config = dict(
    horizontal_flip=False,
    encoder_activation='gelu',
    encoder_parallel_block=False,
    decoder_norm='groupnorm',
    decay_fraction=0.4,
)
Rows from block 3 of the encoder, named by matrix and row number. Rows with one number belong to one attention dimension. Each number is 50 + 15 x the weight over its row's rms, rounded and kept within 0 to 99. All counts start at 0. After the name is the row's rms in percent of the matrix's.
# q: attention query, key and value (stacked) (encoder.blocks.3.attn.qkv.weight, 384x160, the q third), inputs 0-79
# k: attention query, key and value (stacked) (encoder.blocks.3.attn.qkv.weight, 384x160, the k third), inputs 0-79
q.53 094:34 49 36 38 68 43 43 29 34 59 64 55 45 46 76 45 50 53 51 34 50 68 42 31 81 49 45 40 54 49 68 26 57 44 37 54 35 46 38 63 79 31 57 61 59 41 34 49 62 62 25 79 65 60 47 49 62 66 45 56 58 60 77 53 40 69 43 53 29 38 51 63 48 69 62 40 48 64 66 32
k.53 102:65 67 46 57 30 34 78 35 38 54 67 51 71 36 61 32 26 54 60 77 43 77 58 45 55 81 55 54 52 60 47 50 64 55 66 49 26 38 62 36 54 32 62 72 60 71 57 49 33 29 50 42 30 52 58 35 51 57 42 54 63 72 28 24 55 50 32 47 42 65 28 35 55 55 43 12 84 50 10 50
q.54 107:28 76 24 32 75 25 56 52 47 72 39 31 63 46 60 41 81 48 64 54 58 61 48 15 31 41 43 53 30 36 60 38 47 65 62 49 59 65 35 53 57 53 48 49 54 82 35 48 70 63 56 47 59 56 51 33 47 40 58 56 46 56 45 44 71 70 70 60 51 65 45 44 75 31 66 32 48 64 58 38
k.54 102:65 55 48 54 55 60 56 78 55 33 28 73 67 27 59 39 62 64 45 56 55 52 56 65 56 53 29 47 60 39 56 47 51 46 67 46 36 38 33 60 43 60 39 66 29 33 25 29 75 22 56 74 60 18 63 53 56 51 37 68 50 65 56 50 33 66 52 22 57 47 74 44 54 42 51 35 43 28 19 40
q.55 101:54 33 29 52 61 36 43 21 77 24 32 28 68 53 29 50 76 69 32 27 38 42 55 51 31 70 60 57 29 52 58 61 68 46 63 54 65 56 56 47 38 56 61 19 69 47 48 33 46 71 70 79 19 28 64 74 77 47 52 53 61 38 72 70 73 64 66 32 47 57 40 45 78 58 41 58 56 57 66 66
k.55 094:73 43 44 41 35 47 70 63 39 65 80 33 57 54 51 52 42 71 68 48 33 31 44 57 60 55 36 44 33 41 34 31 37 41 49 41 53 34 37 54 48 30 65 51 48 54 31 68 58 59 40 18 33 61 78 25 52 64 58 44 43 34 47 67 54 07 69 59 73 55 35 44 30 58 62 62 59 67 57 78
q.56 107:55 53 31 27 33 51 64 54 24 68 31 27 53 13 51 74 36 56 36 45 66 59 53 53 23 53 38 82 65 39 39 26 62 30 45 88 35 52 66 62 50 55 43 46 44 63 48 74 52 62 50 30 40 42 40 55 68 69 62 39 24 56 40 42 62 41 64 62 49 78 50 42 43 77 80 32 58 62 15 39
k.56 102:76 63 52 68 52 55 47 57 48 57 51 57 55 64 68 63 33 59 19 39 45 37 52 35 46 49 82 41 41 45 53 80 52 56 62 45 42 74 84 42 58 33 73 58 51 67 81 42 37 67 75 45 41 27 49 55 25 44 31 59 66 56 69 65 26 45 51 44 42 54 45 58 41 47 44 76 35 64 54 43
q.57 111:30 37 36 29 63 42 70 73 44 53 48 28 58 55 48 54 83 45 34 24 28 25 55 62 19 55 50 71 37 62 42 62 64 55 63 33 53 72 59 22 55 31 67 34 25 65 32 53 65 56 22 40 71 86 66 56 62 34 61 62 52 47 68 56 22 54 62 54 33 31 43 64 78 60 45 62 61 52 61 37
k.57 107:60 66 48 65 19 52 54 52 44 45 55 28 55 68 68 63 55 44 90 51 34 55 46 65 54 51 78 42 34 38 24 45 37 40 29 37 34 52 55 38 63 52 63 40 42 70 62 63 48 63 39 47 28 47 16 35 55 60 63 27 46 33 26 59 69 44 31 60 59 41 19 45 37 37 56 53 34 74 33 63
q.58 102:34 39 51 55 33 29 63 42 21 38 51 81 65 45 45 35 47 38 61 60 21 48 28 64 58 58 53 31 61 50 25 29 59 54 48 84 54 39 38 37 67 33 57 81 45 39 35 52 45 76 68 34 57 75 65 55 45 42 49 52 64 48 28 51 50 48 45 76 58 76 62 77 64 62 33 61 19 47 70 54
k.58 101:40 52 43 50 60 65 55 34 50 74 60 44 78 83 59 50 37 38 56 53 63 51 53 53 74 43 27 55 50 22 62 30 50 39 42 49 65 68 40 58 62 47 74 39 47 59 83 61 40 34 50 34 56 54 65 17 61 64 37 51 59 69 45 47 64 42 48 37 65 50 41 26 28 27 65 59 53 34 60 57
q.59 093:41 64 51 42 57 35 41 62 61 14 42 53 61 65 50 39 43 58 36 49 37 43 47 35 34 55 65 84 39 39 58 53 84 43 46 31 61 50 43 53 68 50 47 41 43 56 65 61 46 35 67 52 75 84 47 64 62 36 74 47 47 92 72 51 35 78 41 54 46 48 56 15 47 59 52 84 62 63 17 62
k.59 094:56 33 64 44 32 39 37 53 43 62 56 72 39 26 81 51 43 22 63 27 54 54 40 47 63 42 69 41 34 71 49 31 66 49 46 79 42 49 48 56 25 67 65 59 57 47 38 40 78 69 59 82 45 34 52 48 66 37 57 45 52 40 63 73 54 46 46 57 36 68 35 58 62 61 43 45 34 42 43 50
q.60 104:56 33 61 61 38 34 60 51 33 62 31 41 46 49 65 87 53 69 40 33 38 63 60 38 66 49 43 50 57 32 52 43 44 37 42 59 66 67 52 66 37 69 73 48 61 41 39 39 35 19 47 59 18 42 72 70 47 43 45 41 77 37 57 65 58 36 49 29 52 34 68 42 49 51 47 46 65 33 62 44
k.60 102:12 45 44 40 54 28 74 55 38 65 88 75 68 41 46 47 23 90 43 60 50 42 52 40 59 56 25 10 28 43 27 64 79 56 44 54 44 47 42 62 47 78 51 74 39 81 43 44 50 43 47 59 72 49 34 56 39 54 33 52 16 70 42 58 47 63 38 52 42 49 89 52 80 53 40 48 14 60 50 49
q.61 108:40 70 42 85 55 75 55 67 49 47 57 44 55 83 56 57 29 51 29 26 64 32 36 50 49 92 83 49 55 27 67 49 61 59 68 30 58 39 41 60 56 35 48 40 56 60 61 42 79 28 54 61 25 57 47 31 63 53 73 48 41 37 33 63 33 52 53 37 16 54 37 54 40 57 24 47 50 45 61 43
k.61 097:26 60 40 45 54 35 42 37 15 66 54 60 71 54 30 58 44 55 29 57 43 66 59 36 21 32 63 44 55 45 48 24 65 42 41 54 54 40 42 36 55 69 64 49 40 37 27 36 50 70 39 51 58 77 73 49 51 32 44 65 56 50 50 51 54 22 50 52 22 43 65 59 74 46 77 63 67 52 49 62
q.62 104:67 44 67 42 43 53 59 48 60 56 39 66 52 53 51 79 56 21 25 49 65 60 76 65 50 41 48 41 51 40 37 80 44 31 48 46 63 52 55 56 45 59 33 48 33 58 59 68 70 72 20 51 58 53 50 44 42 22 62 62 62 54 41 46 37 32 41 39 33 57 49 64 16 46 74 52 56 40 58 72
k.62 092:53 54 39 17 77 49 28 43 54 52 23 67 50 72 28 43 30 38 38 72 47 44 03 35 23 46 45 48 47 66 48 60 53 54 28 22 74 66 71 51 70 55 35 64 66 43 50 53 27 65 70 49 57 81 74 42 37 62 56 62 35 38 50 54 45 53 29 40 60 39 57 33 44 31 51 47 55 59 58 41
q.63 106:76 37 34 58 57 64 70 70 42 47 55 55 51 62 30 23 64 28 70 40 49 72 67 14 56 54 54 55 46 47 29 53 76 73 84 53 32 29 59 65 43 68 36 30 47 52 32 55 40 38 63 44 59 54 17 44 64 33 53 53 34 32 46 51 39 27 62 86 43 61 42 71 59 55 77 49 17 43 51 31
k.63 099:38 54 64 64 40 28 34 57 21 54 35 36 48 53 65 38 41 51 40 35 41 50 68 30 22 81 34 35 67 68 67 62 33 50 66 58 61 71 46 58 64 60 46 40 62 33 65 32 48 64 49 37 63 56 72 31 56 46 48 48 39 74 41 58 14 46 57 11 58 56 67 42 31 49 55 62 44 30 49 56
q.64 106:56 65 17 55 59 64 25 63 32 65 38 35 42 56 33 43 37 72 51 69 71 41 59 53 50 42 50 24 41 69 73 49 28 64 52 46 62 48 20 44 52 40 56 64 56 30 55 25 24 64 52 44 17 71 61 35 59 48 38 73 13 37 71 48 73 69 45 57 37 44 58 44 39 95 57 46 55 65 30 44
k.64 109:56 56 66 43 38 48 71 54 45 59 42 53 42 75 39 38 42 30 27 44 28 32 41 42 66 28 46 55 48 27 69 77 27 43 46 37 56 42 67 58 36 46 55 76 57 56 62 33 75 36 59 53 43 72 64 60 68 63 46 55 20 31 52 60 63 50 40 34 77 41 14 46 47 51 46 38 53 44 53 38
q.65 103:49 55 63 82 55 19 46 43 42 60 35 44 66 56 51 48 38 17 67 21 61 36 39 58 41 48 54 54 65 42 26 48 47 16 52 50 52 04 47 69 53 66 38 54 77 72 45 37 55 53 49 54 53 39 30 51 42 35 52 29 48 49 41 44 42 28 70 63 65 49 66 54 42 25 39 30 50 54 52 54
k.65 101:52 43 26 57 39 44 45 23 71 60 57 49 54 50 69 52 72 48 76 29 31 68 43 57 56 51 41 34 16 27 55 68 66 62 73 62 28 53 55 55 36 58 38 67 78 65 59 48 41 25 43 48 57 81 46 65 42 42 64 60 74 66 51 17 23 27 53 58 65 54 24 22 73 56 47 60 83 46 62 64
q.66 090:50 53 49 29 41 59 50 46 46 51 40 56 64 53 80 58 74 29 66 25 46 66 72 60 67 41 48 50 62 53 41 41 49 55 43 64 49 40 20 81 62 24 64 66 64 58 76 67 66 47 34 34 40 38 34 54 61 19 45 59 65 72 28 17 72 66 35 59 38 60 53 59 43 52 52 50 31 25 43 42
k.66 104:42 38 56 57 47 48 37 68 37 49 46 33 66 32 46 44 41 36 59 59 47 79 66 44 62 31 58 32 79 79 41 41 46 19 66 63 64 17 42 32 40 64 51 76 42 44 54 38 53 22 32 39 75 62 41 80 72 33 81 61 64 44 14 42 52 51 29 44 37 48 56 68 57 64 25 63 51 35 51 43
q.67 104:58 45 47 45 37 45 71 75 61 76 38 37 72 54 41 63 25 40 65 45 58 35 37 78 69 59 41 83 50 71 38 37 48 39 43 99 56 60 45 60 41 41 69 47 33 50 56 52 65 22 77 52 76 47 45 66 70 40 36 46 51 54 50 24 73 42 72 57 21 50 54 36 55 45 49 67 44 54 69 37
k.67 096:69 51 52 50 39 31 76 50 63 57 50 54 80 56 43 45 11 43 42 50 43 45 52 42 56 80 42 56 65 30 47 45 73 28 59 69 38 23 46 61 57 57 44 42 54 52 42 59 43 62 52 78 43 54 58 45 59 44 43 26 35 32 21 67 49 88 61 69 44 60 70 60 43 58 53 43 65 44 25 66
q.68 095:68 60 65 49 28 60 58 85 36 38 36 37 68 31 19 24 31 53 43 61 72 86 80 41 25 70 43 41 49 49 69 52 52 24 49 47 58 60 57 66 62 52 58 40 31 60 20 45 37 41 25 54 76 70 68 28 40 64 67 64 30 62 39 58 51 51 43 39 64 42 57 77 68 36 19 68 24 35 77 28
k.68 092:54 59 48 49 64 53 51 64 42 68 69 42 48 62 63 65 65 60 27 64 78 54 25 45 80 59 52 45 32 65 66 52 47 68 63 45 42 60 37 45 43 55 08 37 44 61 73 47 42 19 33 39 44 35 44 54 52 39 56 28 54 70 67 57 42 43 67 57 46 61 30 69 57 38 61 67 38 33 33 48
q.69 091:56 54 75 50 67 53 40 49 60 41 37 70 60 58 45 85 42 54 45 37 21 39 61 56 48 48 56 51 68 20 31 16 58 28 60 14 68 88 43 56 59 60 65 31 54 61 34 37 47 55 59 41 45 55 38 37 23 50 63 26 51 36 45 31 68 56 83 49 67 52 58 37 64 40 52 42 59 49 42 36
k.69 093:69 50 53 67 66 20 63 20 72 62 65 40 59 75 56 71 43 54 48 37 41 32 39 65 56 61 45 70 19 56 46 58 41 59 62 54 33 32 54 51 25 56 69 39 40 86 59 47 77 48 62 48 41 38 76 73 38 65 56 57 41 33 70 42 45 43 62 50 55 62 36 43 40 44 54 43 25 45 55 57
q.70 091:66 61 54 46 49 55 76 58 50 24 36 34 38 39 54 50 68 62 62 21 62 67 25 30 46 72 65 48 44 63 39 64 48 38 24 55 41 79 39 45 52 53 66 31 17 35 39 71 63 69 52 50 44 28 40 48 49 35 16 63 43 61 39 59 51 69 59 12 40 52 68 51 37 34 50 48 72 42 39 91
k.70 088:44 41 55 49 47 31 34 74 49 72 53 45 27 64 44 34 64 20 54 47 74 56 55 29 75 63 38 90 45 29 44 48 68 12 54 52 47 50 46 60 25 76 44 71 56 45 33 39 51 53 43 26 57 25 55 73 71 43 78 32 41 47 42 40 61 40 63 54 58 63 37 65 61 54 42 45 85 58 73 42
q.71 096:22 17 16 55 56 46 35 39 58 35 73 49 45 63 45 34 36 50 38 35 77 27 57 25 60 42 60 71 47 48 51 45 44 50 68 62 53 44 68 56 64 55 65 27 75 34 49 63 49 38 43 73 22 11 51 60 54 24 64 61 32 64 35 37 55 31 58 56 68 65 36 43 46 70 31 40 13 39 37 71
k.71 091:39 27 73 41 49 39 31 29 20 48 19 42 47 42 39 52 33 30 73 45 33 53 78 72 50 54 53 32 54 49 47 45 40 49 54 67 51 56 54 91 56 48 51 80 47 47 72 42 48 76 42 47 81 67 38 34 56 45 56 64 76 59 41 49 51 60 52 43 31 37 71 35 41 57 57 34 60 52 64 45
q.72 088:48 48 84 09 57 66 16 45 67 45 22 68 43 65 27 34 41 73 64 35 76 59 42 62 38 53 61 26 50 73 47 21 56 54 65 59 56 56 55 63 48 56 47 61 47 53 76 74 50 23 82 57 60 69 39 76 68 70 47 42 53 25 61 54 39 36 28 38 28 41 48 69 38 47 41 35 35 50 31 49
k.72 087:48 29 27 46 48 36 51 30 37 50 64 45 34 60 51 48 69 31 30 59 56 39 47 66 73 44 70 53 35 35 68 62 43 44 68 59 45 47 52 62 64 49 70 78 17 59 07 74 44 55 50 41 54 62 74 67 59 60 48 49 65 58 44 58 32 67 21 66 62 64 36 50 66 34 57 37 55 59 55 46
q.73 082:37 44 51 21 54 23 65 53 49 51 61 75 56 20 54 51 36 56 66 37 76 45 52 42 36 57 79 60 73 65 50 48 70 66 37 45 61 30 45 48 51 51 28 22 23 51 59 60 71 41 63 46 47 60 72 50 54 46 44 49 53 57 63 47 26 42 72 39 63 50 42 37 51 45 48 40 45 37 48 60
k.73 087:55 41 74 44 55 33 61 61 72 34 32 59 47 55 46 47 60 51 50 63 53 64 53 48 56 66 32 40 47 28 77 55 43 36 74 62 53 27 57 44 48 71 40 42 40 53 54 50 44 37 68 22 44 36 82 67 41 64 48 40 56 57 64 19 31 31 39 41 41 55 28 51 35 65 71 23 26 32 65 49
q.74 093:53 37 47 65 43 58 52 16 51 46 50 27 55 66 64 52 56 57 91 44 40 57 41 28 37 52 46 51 52 70 38 32 43 50 70 68 21 75 19 64 65 66 67 56 57 35 42 19 26 35 41 54 37 70 52 39 74 56 37 39 61 28 55 68 29 57 61 48 22 27 35 36 04 41 52 69 47 57 48 61
k.74 095:31 59 52 47 27 56 33 54 35 64 42 75 42 63 14 28 66 34 26 38 53 74 74 30 38 61 44 63 72 53 51 58 54 49 57 56 64 62 53 28 42 55 65 38 40 48 48 63 55 53 63 51 60 46 36 62 34 25 33 41 56 48 39 64 51 47 18 41 32 64 34 55 62 47 33 41 61 66 48 41
q.75 083:64 15 51 41 35 57 58 45 76 37 61 64 64 56 27 49 63 81 54 60 32 59 51 51 36 57 35 84 30 63 67 48 48 65 48 71 49 37 66 60 64 65 66 51 49 55 45 21 75 23 41 26 61 42 30 69 44 54 32 33 31 49 26 28 90 45 27 25 36 46 41 66 53 58 53 64 70 50 79 61
k.75 091:70 47 53 40 46 71 38 58 62 57 31 52 47 24 51 41 70 34 72 48 64 63 35 48 45 33 54 48 50 53 54 34 59 44 73 45 30 35 38 66 47 36 55 63 41 43 46 24 55 38 72 37 43 63 44 54 88 56 40 30 34 37 66 42 67 59 22 48 68 74 70 55 53 58 52 49 50 23 43 40
q.76 089:60 55 46 49 61 49 68 14 30 51 37 47 36 85 34 48 39 50 52 58 82 46 61 52 33 77 45 39 58 50 41 42 58 71 56 46 68 51 44 79 62 28 75 67 38 53 50 58 58 46 33 47 69 07 41 28 76 45 44 41 23 76 56 42 58 37 17 57 51 44 44 43 41 38 59 25 42 56 30 53
k.76 091:40 70 46 59 78 56 58 66 27 83 32 69 48 33 36 40 58 56 79 40 53 78 39 79 61 39 56 55 56 53 56 39 55 51 61 44 36 44 55 71 35 48 71 48 37 23 63 58 59 39 80 63 59 73 62 46 55 16 35 42 44 43 70 48 49 48 30 34 51 43 53 78 55 71 42 51 64 51 41 52
q.77 090:47 30 34 48 52 41 60 41 29 68 47 53 54 54 18 54 47 68 50 48 56 62 38 65 67 43 41 39 39 58 54 57 58 40 60 50 54 34 85 66 90 44 40 31 32 56 70 65 29 59 46 58 19 51 59 53 70 68 22 57 41 28 70 74 55 41 76 71 67 53 49 61 33 50 17 37 45 41 48 45
k.77 084:65 30 53 57 68 42 33 37 52 19 36 67 58 45 50 37 67 46 27 63 32 36 66 65 66 45 31 43 56 52 62 49 37 40 61 33 58 66 57 58 34 44 73 43 32 32 32 39 50 44 42 62 55 59 48 27 66 41 67 63 55 70 59 45 44 74 76 62 28 43 42 59 61 61 74 54 51 69 38 61
q.78 087:22 54 52 43 37 55 60 57 63 53 65 45 45 47 59 45 38 47 35 39 55 40 46 44 33 29 46 61 46 57 60 58 37 50 44 45 71 25 37 59 43 42 77 33 58 36 82 27 37 59 77 22 32 38 79 33 62 41 31 86 65 56 64 38 76 44 54 53 68 39 46 29 45 39 34 55 57 50 62 79
k.78 078:88 77 43 44 51 29 51 53 53 46 45 54 48 14 29 23 77 60 30 48 39 38 43 47 65 42 43 55 74 25 59 54 40 38 53 64 25 50 37 58 44 64 50 70 51 37 44 59 69 62 28 49 44 55 09 56 45 31 35 72 76 72 51 42 60 39 64 52 45 61 56 38 60 56 89 56 74 39 47 46
q.79 082:47 62 28 33 37 57 42 65 52 50 53 35 64 31 54 62 53 43 53 45 13 60 73 76 52 52 41 65 68 58 43 48 42 49 32 61 88 45 56 73 40 50 69 63 61 58 58 42 56 67 56 54 66 61 57 29 63 68 41 50 30 42 46 34 74 49 49 27 55 69 42 53 56 61 40 34 57 25 38 55
k.79 088:39 59 46 31 61 23 31 59 26 27 49 82 74 51 41 52 55 79 45 49 27 31 43 37 52 59 28 64 68 67 58 36 45 68 99 64 39 76 58 51 37 45 43 60 36 68 70 36 46 46 58 51 36 39 41 63 49 34 35 59 65 53 56 59 37 47 34 55 33 37 58 80 71 41 42 67 39 17 32 64
q.80 120:63 34 39 57 30 28 27 64 42 43 57 60 41 40 44 49 45 64 59 57 68 38 75 24 62 69 60 64 66 34 83 54 55 35 53 47 51 42 31 51 61 55 40 53 42 41 47 49 61 57 60 58 67 45 42 45 46 62 57 67 14 29 26 47 31 63 51 69 62 42 63 43 51 67 24 41 48 52 64 48
k.80 137:48 46 49 38 46 52 39 26 62 50 65 45 46 60 67 47 42 49 46 36 37 58 53 57 53 89 14 42 37 46 36 57 74 83 44 35 34 61 64 53 31 37 57 45 56 40 50 48 29 75 35 48 31 69 62 50 45 47 38 51 40 30 00 58 36 43 40 77 56 23 72 31 44 40 56 40 83 58 41 82
q.81 113:19 68 52 42 54 66 58 62 58 57 34 51 77 70 48 60 91 34 50 30 43 53 16 55 60 47 41 39 57 38 41 59 64 38 55 55 48 51 55 40 44 49 38 53 38 66 66 73 58 67 34 36 74 40 69 47 42 59 48 46 77 81 59 33 54 28 67 29 25 72 45 42 36 30 75 57 43 55 52 42
k.81 101:38 39 28 44 54 25 17 39 52 42 73 36 49 37 57 58 56 80 43 46 34 47 48 50 47 66 37 32 36 79 29 37 51 29 52 44 30 51 61 42 57 55 61 20 64 55 55 48 28 47 33 63 47 74 76 76 32 55 85 68 61 53 36 38 40 67 49 51 52 52 21 65 47 75 58 48 49 41 22 61
q.82 091:44 59 77 38 53 40 38 87 77 45 59 61 39 28 49 44 67 42 50 79 35 70 92 66 57 19 33 52 55 25 64 79 54 47 50 35 70 23 40 53 40 47 37 82 49 75 34 30 72 51 37 53 32 70 44 70 56 46 68 58 41 38 28 48 42 51 29 53 62 70 38 23 53 41 65 47 46 52 48 60
k.82 109:56 57 50 68 36 40 31 37 40 47 60 50 68 48 64 48 60 49 45 47 61 84 45 65 55 78 32 53 59 61 34 27 64 55 56 54 31 55 46 53 36 43 45 52 27 39 55 42 32 42 41 55 52 43 58 62 43 07 52 32 43 39 09 49 45 33 40 53 72 71 45 67 50 41 55 70 76 87 48 61
q.83 089:76 63 55 38 31 50 39 49 25 70 35 44 60 43 33 22 42 39 39 54 58 49 51 51 78 45 78 40 48 31 64 41 39 46 48 62 57 51 21 63 70 52 58 42 48 31 56 56 51 50 41 50 54 56 60 49 55 81 65 59 49 50 28 62 19 61 53 52 41 60 66 30 69 61 37 58 56 52 53 48
k.83 097:41 34 49 40 58 31 46 55 31 71 77 62 62 43 65 36 48 61 48 58 76 47 30 57 57 63 46 27 30 65 50 68 57 53 53 45 69 45 36 25 34 49 55 56 43 55 49 78 49 44 57 61 51 50 57 67 55 31 30 40 62 53 48 52 49 73 81 26 62 75 74 51 35 64 47 67 48 49 41 88
q.84 111:36 60 63 36 44 43 46 84 69 67 39 51 46 63 55 49 41 66 54 67 54 49 53 59 41 27 73 24 76 79 36 41 48 36 70 50 61 24 11 60 68 46 47 62 56 26 57 52 52 54 55 35 56 49 62 79 46 37 51 39 46 27 16 68 47 79 48 49 49 53 56 65 41 65 66 21 65 51 46 38
k.84 102:61 53 43 41 65 66 47 38 43 24 49 40 88 52 40 47 37 45 37 65 81 65 70 40 46 34 38 55 39 74 58 50 43 36 36 45 27 48 49 57 83 48 73 37 42 67 34 43 31 30 50 48 44 37 58 35 43 34 41 63 44 49 39 45 68 65 45 47 74 53 64 32 83 31 40 65 56 62 56 68
q.85 088:42 14 70 50 63 48 46 70 52 40 43 33 66 75 48 60 39 64 39 59 17 38 55 59 44 63 37 48 54 58 85 51 48 85 49 46 39 30 70 42 80 56 84 32 39 75 66 49 36 93 41 56 47 36 49 43 64 41 50 54 39 57 57 45 55 36 63 30 71 31 56 60 26 78 57 52 43 78 57 45
k.85 099:46 62 35 30 75 75 57 52 61 26 75 38 44 34 55 54 34 47 38 51 32 58 47 43 42 42 57 31 63 60 52 32 48 56 66 42 13 40 68 42 72 67 75 64 64 57 62 36 48 50 63 37 52 47 46 58 48 38 63 53 45 45 61 30 57 64 32 46 48 39 41 63 42 24 52 76 59 51 63 69
q.86 106:34 65 28 59 47 53 63 49 57 52 62 58 41 21 56 45 46 35 62 27 67 31 52 34 49 50 60 45 48 41 32 33 53 67 67 45 48 43 35 55 61 46 62 59 46 41 67 68 51 66 28 34 57 63 54 18 54 51 50 20 51 85 49 49 49 74 60 97 75 53 52 45 54 49 64 37 70 46 44 62
k.86 097:61 55 44 35 61 61 59 15 32 58 74 54 58 45 26 49 45 36 50 36 59 57 75 40 51 51 21 41 50 53 47 63 61 47 59 44 46 82 50 56 27 52 54 65 62 41 33 46 53 33 55 40 36 64 43 54 36 80 58 74 67 45 61 47 84 46 48 32 28 73 51 43 51 24 58 29 39 50 56 30
q.87 092:53 23 51 63 63 58 51 55 37 26 66 59 46 56 72 65 45 49 19 46 49 70 45 52 55 41 64 17 24 55 44 63 54 63 50 54 75 40 52 41 35 51 74 63 56 43 80 51 51 75 40 53 28 50 50 36 43 35 61 52 72 42 57 59 31 42 44 32 40 52 55 76 17 39 60 44 72 45 67 46
k.87 087:72 63 34 35 58 54 46 59 75 28 74 50 54 40 86 65 43 59 79 36 36 50 53 65 62 39 55 43 43 70 59 49 77 73 58 60 57 55 61 58 55 43 93 50 53 53 48 42 47 45 50 32 48 71 38 74 41 38 57 51 32 59 45 31 40 51 47 38 61 73 58 49 21 54 44 56 74 42 70 57
q.88 100:34 63 54 67 24 97 27 66 63 67 42 69 40 74 80 71 41 28 60 51 48 60 62 48 37 61 63 42 38 47 51 37 34 45 42 73 43 45 62 79 42 22 67 69 71 30 70 31 28 54 57 47 61 52 61 24 51 34 38 49 33 34 55 41 25 27 66 41 68 48 53 78 29 66 43 54 45 49 45 27
k.88 089:48 44 38 49 56 32 49 59 43 55 71 41 67 50 54 54 61 36 66 13 52 50 38 69 73 51 34 25 13 37 46 55 56 73 60 49 78 52 58 69 43 61 27 48 65 57 72 41 75 47 51 61 29 68 29 65 75 50 17 69 41 42 40 21 35 92 27 65 50 47 32 50 64 21 45 59 47 60 69 51
q.89 084:49 42 52 72 37 50 41 27 63 56 28 60 38 60 35 48 30 67 35 55 72 50 40 33 37 53 77 83 49 34 18 42 38 58 55 43 46 59 43 50 36 55 26 47 50 70 44 44 58 42 45 41 53 48 44 52 47 52 29 46 65 24 58 53 63 71 57 46 49 52 53 47 28 34 71 49 39 51 89 52
k.89 092:58 50 45 52 33 48 51 30 71 55 10 32 36 39 47 44 77 50 29 49 77 51 51 71 46 20 47 21 60 61 49 59 49 58 65 38 54 52 50 36 26 27 26 36 34 57 60 42 48 33 35 56 64 46 61 71 45 65 68 72 39 29 62 77 20 27 56 65 71 64 62 56 44 69 45 19 56 98 53 62
q.90 093:51 34 30 59 53 41 61 44 59 36 55 72 41 60 25 40 41 73 36 58 52 80 46 84 40 26 62 47 52 58 65 50 40 36 55 42 24 51 64 30 64 38 44 31 50 40 52 72 52 50 67 40 57 21 59 35 37 62 40 48 90 66 40 62 62 53 29 60 51 49 63 45 37 55 57 37 44 57 46 45
k.90 088:47 28 44 43 49 33 51 45 82 59 41 33 40 49 65 46 77 53 52 45 62 70 12 85 27 63 40 43 70 46 52 70 57 75 18 31 32 39 55 34 49 41 38 48 28 50 36 45 37 57 49 57 31 43 57 74 26 49 53 48 25 62 39 47 29 63 76 47 56 60 32 44 59 45 71 70 72 29 19 63
q.91 094:67 50 55 62 54 52 73 54 55 53 37 50 51 39 40 58 34 55 61 30 43 26 34 29 86 55 71 22 61 56 37 49 76 56 27 53 64 53 41 51 58 27 54 78 55 38 84 57 72 63 61 82 61 30 54 27 40 60 66 78 66 53 56 39 26 48 55 75 46 83 52 64 41 45 40 76 51 36 46 53
k.91 087:32 41 13 27 58 50 58 26 44 48 69 57 50 65 33 65 32 54 69 50 55 76 56 18 62 47 36 53 54 40 59 46 34 43 60 51 49 32 57 16 37 43 38 52 61 54 74 58 43 37 40 24 36 08 69 83 22 59 63 55 67 34 70 67 49 38 42 72 67 64 81 45 45 49 52 44 76 34 29 22
q.92 095:65 43 48 53 69 39 42 69 64 52 89 43 50 45 63 29 39 47 38 44 39 22 53 69 21 59 44 82 43 41 54 52 51 18 60 75 34 31 33 58 64 44 42 49 66 57 66 66 39 65 84 69 33 47 35 91 36 34 38 34 32 38 23 75 63 23 52 33 63 65 36 59 42 74 39 48 68 51 55 46
k.92 097:49 85 43 49 46 74 55 35 72 31 36 61 34 69 70 24 66 41 46 54 58 56 57 87 53 65 63 69 23 53 47 48 56 64 71 36 34 71 16 69 44 54 35 65 60 23 69 55 57 52 78 43 30 39 54 59 78 35 42 35 53 67 19 49 44 72 07 49 52 26 55 63 25 23 57 56 40 44 39 18
q.93 086:67 48 34 24 44 78 37 58 55 58 49 68 28 40 42 62 48 58 50 57 45 49 65 74 55 37 52 40 34 60 42 69 27 75 69 45 47 46 73 48 50 66 35 58 59 37 53 55 49 27 44 22 37 50 48 46 85 57 44 44 61 50 45 62 46 45 39 54 28 69 45 85 64 46 66 45 36 48 37 69
k.93 088:45 48 61 61 36 33 43 38 28 45 59 65 67 71 39 40 56 46 47 50 09 25 50 37 51 48 69 46 81 51 45 29 65 54 46 33 56 61 63 28 47 56 45 74 62 78 40 74 50 51 75 87 86 46 54 66 53 29 62 32 44 48 63 52 42 45 57 64 51 36 41 39 55 49 57 41 38 21 60 68
q.94 085:54 29 69 63 29 44 45 45 40 53 67 72 68 67 13 50 58 36 53 69 36 64 26 22 12 42 49 30 39 49 67 26 81 54 53 42 43 83 50 49 59 50 60 41 49 18 62 55 91 60 47 52 69 70 51 56 38 41 58 69 69 41 25 24 33 21 61 55 40 83 53 47 65 46 33 55 50 44 51 38
k.94 085:55 38 36 69 41 45 75 63 72 72 58 45 46 64 70 62 52 55 51 58 49 59 94 23 40 42 45 34 41 38 44 51 46 30 31 56 40 45 41 39 62 58 56 14 33 43 67 41 50 32 46 55 35 54 49 34 44 85 46 36 54 42 50 70 57 60 50 40 54 49 60 74 46 23 52 41 74 39 39 22